{"targets": ["finding"], "norm_position": "pre", "qk_norm": false, "layer_scale_init": 0.1, "init": "kaiming_normal", "beta1": 0.95, "adamw_lr_other_params": 0.0023, "steps": 6400, "warmup_steps": 1280}
Rows from block 3 of a small image classifier, named by matrix and row number. Rows with one number belong to one neuron. Each number is 128 + 32 x the weight over its row's rms, rounded and kept within 0 to 255. All counts start at 0. Numbers have three digits each.
Before each neuron's rows are labels from the 100 images, of 14848, where the neuron reaches its highest value: "responds to" is what is common among them. Only what is clearly more common there than usual is listed. The data: simulated grey scan slices of phantoms with and without marks. In brackets: how many of the 100.
# fc1: MLP up (model.blocks.3.mlp.fc1.weight, 960x160), inputs 0-159
# fc2: MLP down (model.blocks.3.mlp.fc2.weight, 160x960, transposed), outputs 0-159

responds to: chest (100)
fc1.439:118146146175114137099134133095134157099062048084121173152124133176110128155145157177122085141123163060181166063122146180163097109167127131157120126146072140185152174089100170104179119131162133068174131142109149114154167193135166161136149102128098125178171074167125090131118135106132154131137153109193107158101147130151167134131102086151066110168123150155145109242138124131200119123117157143121141140133114146085125093156160151090091142145153177121110139168189127146081126124116096
fc2.439:132116113143056131095115153168127071103240102141134210092167164092111125158099114129159074107133134122127126197091129135110105087113166175194117089102141176099120123101138127140128111134126113129132126098103111130200113103119117092194168160100146123101097141152126142154127093160136095144194083131167067095102070139112111089124143146142170140118121119185096160148063104118208120134168148088181157157126101101122170143103085134112172117146173172162117135147091129092124110192127158

responds to: head (65)
fc1.245:133138115115124127134134082115127076094126078098175112031169136122167192158107177122129182104059168100187133153086182160131127158120117103058150077131136135115144151160073128162107123093149121164107102118135083123153142164191146100144102117154175105102116179081099108117139137083126146168114068135121115064119156143183128102074121137153114115116103089152105081108130103106110178137115087100199141111153193064163120070131128103102087130093100113098118096106121179118074148102121095
fc2.245:140150130074101116117095126163081179143161144172109120127141155166128086081138138115066134122199098092134140085114133099077112166066127147084073078112191082126127102203145125081062147190147119134159097083152129124136077128089073096121147083139143151142161168066160139181146128093110123099125144113113136183129201094094165117143138140138136092117138119082183136129133118137152124188103119090084149186118054157099158120136129142068074158171151157133112084160116130139162121120100132

responds to: head (68)
fc1.28:142132189100151155139161136101160114094149126166135119112125163184131145132149232151094098108135087121122192178106134112042111094096180115102198131142159090135131176111114081139075139168075103072096124161138105131111096150079124063101122136125151125132156126102181070087150137143132110060165106098123171166139121126122154106137152152160151136185164147141089140135104161064102110126087104112150144109111121098089094098115161089064104093113189097099124074100161102158138092139154180
fc2.28:095068128142150120145126132090116106116123142094134094185150081086158101135110110132083112147080165155122105114141118096154105156151113138168107102196133154102110053149145090195159069160108146166196135143126156207107136118123183136143088198138111088167029130155102175147061154145154192098136118148139126105074116086115187173149147158094087142126151188108183099148150115152111117123172121146151126127157156130144080127120098088163129165083118164114138163092119161106114169127143077

responds to: head (82)
fc1.142:095156151135151142153127099136174134087095137164115096188159172120167100129129081096058148129132111104152168120163185085190166134105152156061038139125114116078154149108115127145137170146148144093149149091106125133140158137108161098168084120116116114117182070159056100141142131087110043163152109143102138150107141091136160164154161173153159121114154116121185132138134057212047082156134131110125146134143177113147146152046093125122164171143148102117085138124097148125147106164143140
fc2.142:102154151141129134118141157110149148120111077101061125125099099170098104168136145099118143148119158173122154176088121111128124092083097097154114073092150133161091067115141170149173162129119061139123145062140155081140153169094091089098027168187150165165136150101129139061140148105133138109156136148114165114135106191154169109198117133122103116132165089102103110109113103112156123112055117173084137109072112127078176142137129143097196104172090113143211156120153126131126125127091198

responds to: head (97)
fc1.278:148106083134139165101154105103112151152166119174121069150157136154174115138094193115071167157098072117174129194145147145144091115048105081114142120157066159138103081138088100151110133174085074127078188099142143145151105153142093108172129141127085089159066148087142102120137155150120142201085120124108133148140174080095094165157154105136192133125132146117135123179208185142127119139118155096123107117112163121126061126151159099141128142117106173161094116125168100172107191143144067
fc2.278:101112192155154096114083135137115056101092175119131149116127167060129179169170058122178113075108096113134104124086095113117169107172143103102095121126163164138115160062151114068119109113150181115143122106076076134112153127102098169114122148129163159066127115170146156166085110120131087108131102141112192138098133174095119123113101168132105157160145153147094170102130122145159165099196109176084118146167128161088161134055124122156136175086092088061168109106099078109135075122171121

responds to: head (60); dark spot (38)
fc1.169:156142091143087125098148142106110157125082104103129147164116133079111152125147122118101128168121132159160077189188174127111100132119133134080145189178130179144173151155120150143120103134111125223107073098118113071142140041123142167058151119118105179130050090116123112098137153194146178113105124142131160151110123166179141151093130128136162114146177131141105195086164168166109039095124120137096097107172125161162123175089115140117109123159108065187128157139148153118162156166137169
fc2.169:129103117075118174153104146175170114101072149097117073120100159098127128092106113185084092183141112111155176099100088116106138108109126170141141100088066157103111140124086088123101073139161122173172164122121158133146111185120125101158157125071134200130068119139157189112082074172138121182137156104169122124132150066136171136156123120128088116114108125144096140130053107174125129140089128135147122102154164097086188160118199093083088096172100120127160178192089120132101133150071096

responds to: head (68)
fc1.644:088183124161139136149157095129102111130133138153148121192163130123051157113097104134139172169132112085134132119134163106146099132116147115137086157097171177116142138177128151174075115134220105140135117130154132123129043064136200093124157111115069101116080120167139165094127133115140136153153120121162159154168054147168117097163127141120128108113156135106034142126164091124080134169208107131107128070125146130177150106027121122120069127126102099153129169119129115116091066098160126
fc2.644:128108124068135077086119166087215093149150161122112115129119074109098162114204107135154155092142140130162168148075131153133158173154186128161130135141084159102116129085114129043202152095106137133170134082063086124114114094129112056170113112136059093143096182104073113124109125192129185136100111139106090136132122154104120071145102167139136099142088110069191139139166141117082107148154134135111117183100133174164129153177138126119188152084121114129110129143123142165159107142143090

responds to: head (97)
fc1.180:128127114120098181156103175073131169090157108100061144093128150105138096120188091123150127131179088093149153083113110162148141149189155099166129111194065094118182113158158122115080169142091123183135136092153130106116095149104124111075132151088120147123105130086190109079057125193098089111080154172148079191141094144174153105118137118054144145111182143151120202138110169123138107110178156118108125102152145150131127125114118169123052132123153055142160130162108083119121135118102094
fc2.180:105117167109085115078185159145149197111123138141100126153199158165111136118120123149133106105147125100127152142078114145117159159155183134137134067147153160078178130112148082134113063142154137100119133126123173149146114127118156119055137096128154135136129095146122157138121207164148133110140089164144162108140094179132130104163097149149064049109152175165179089175162114101116151127121129134088104120197107133220118131115141133107064151093104156186133181110181118114164092062069076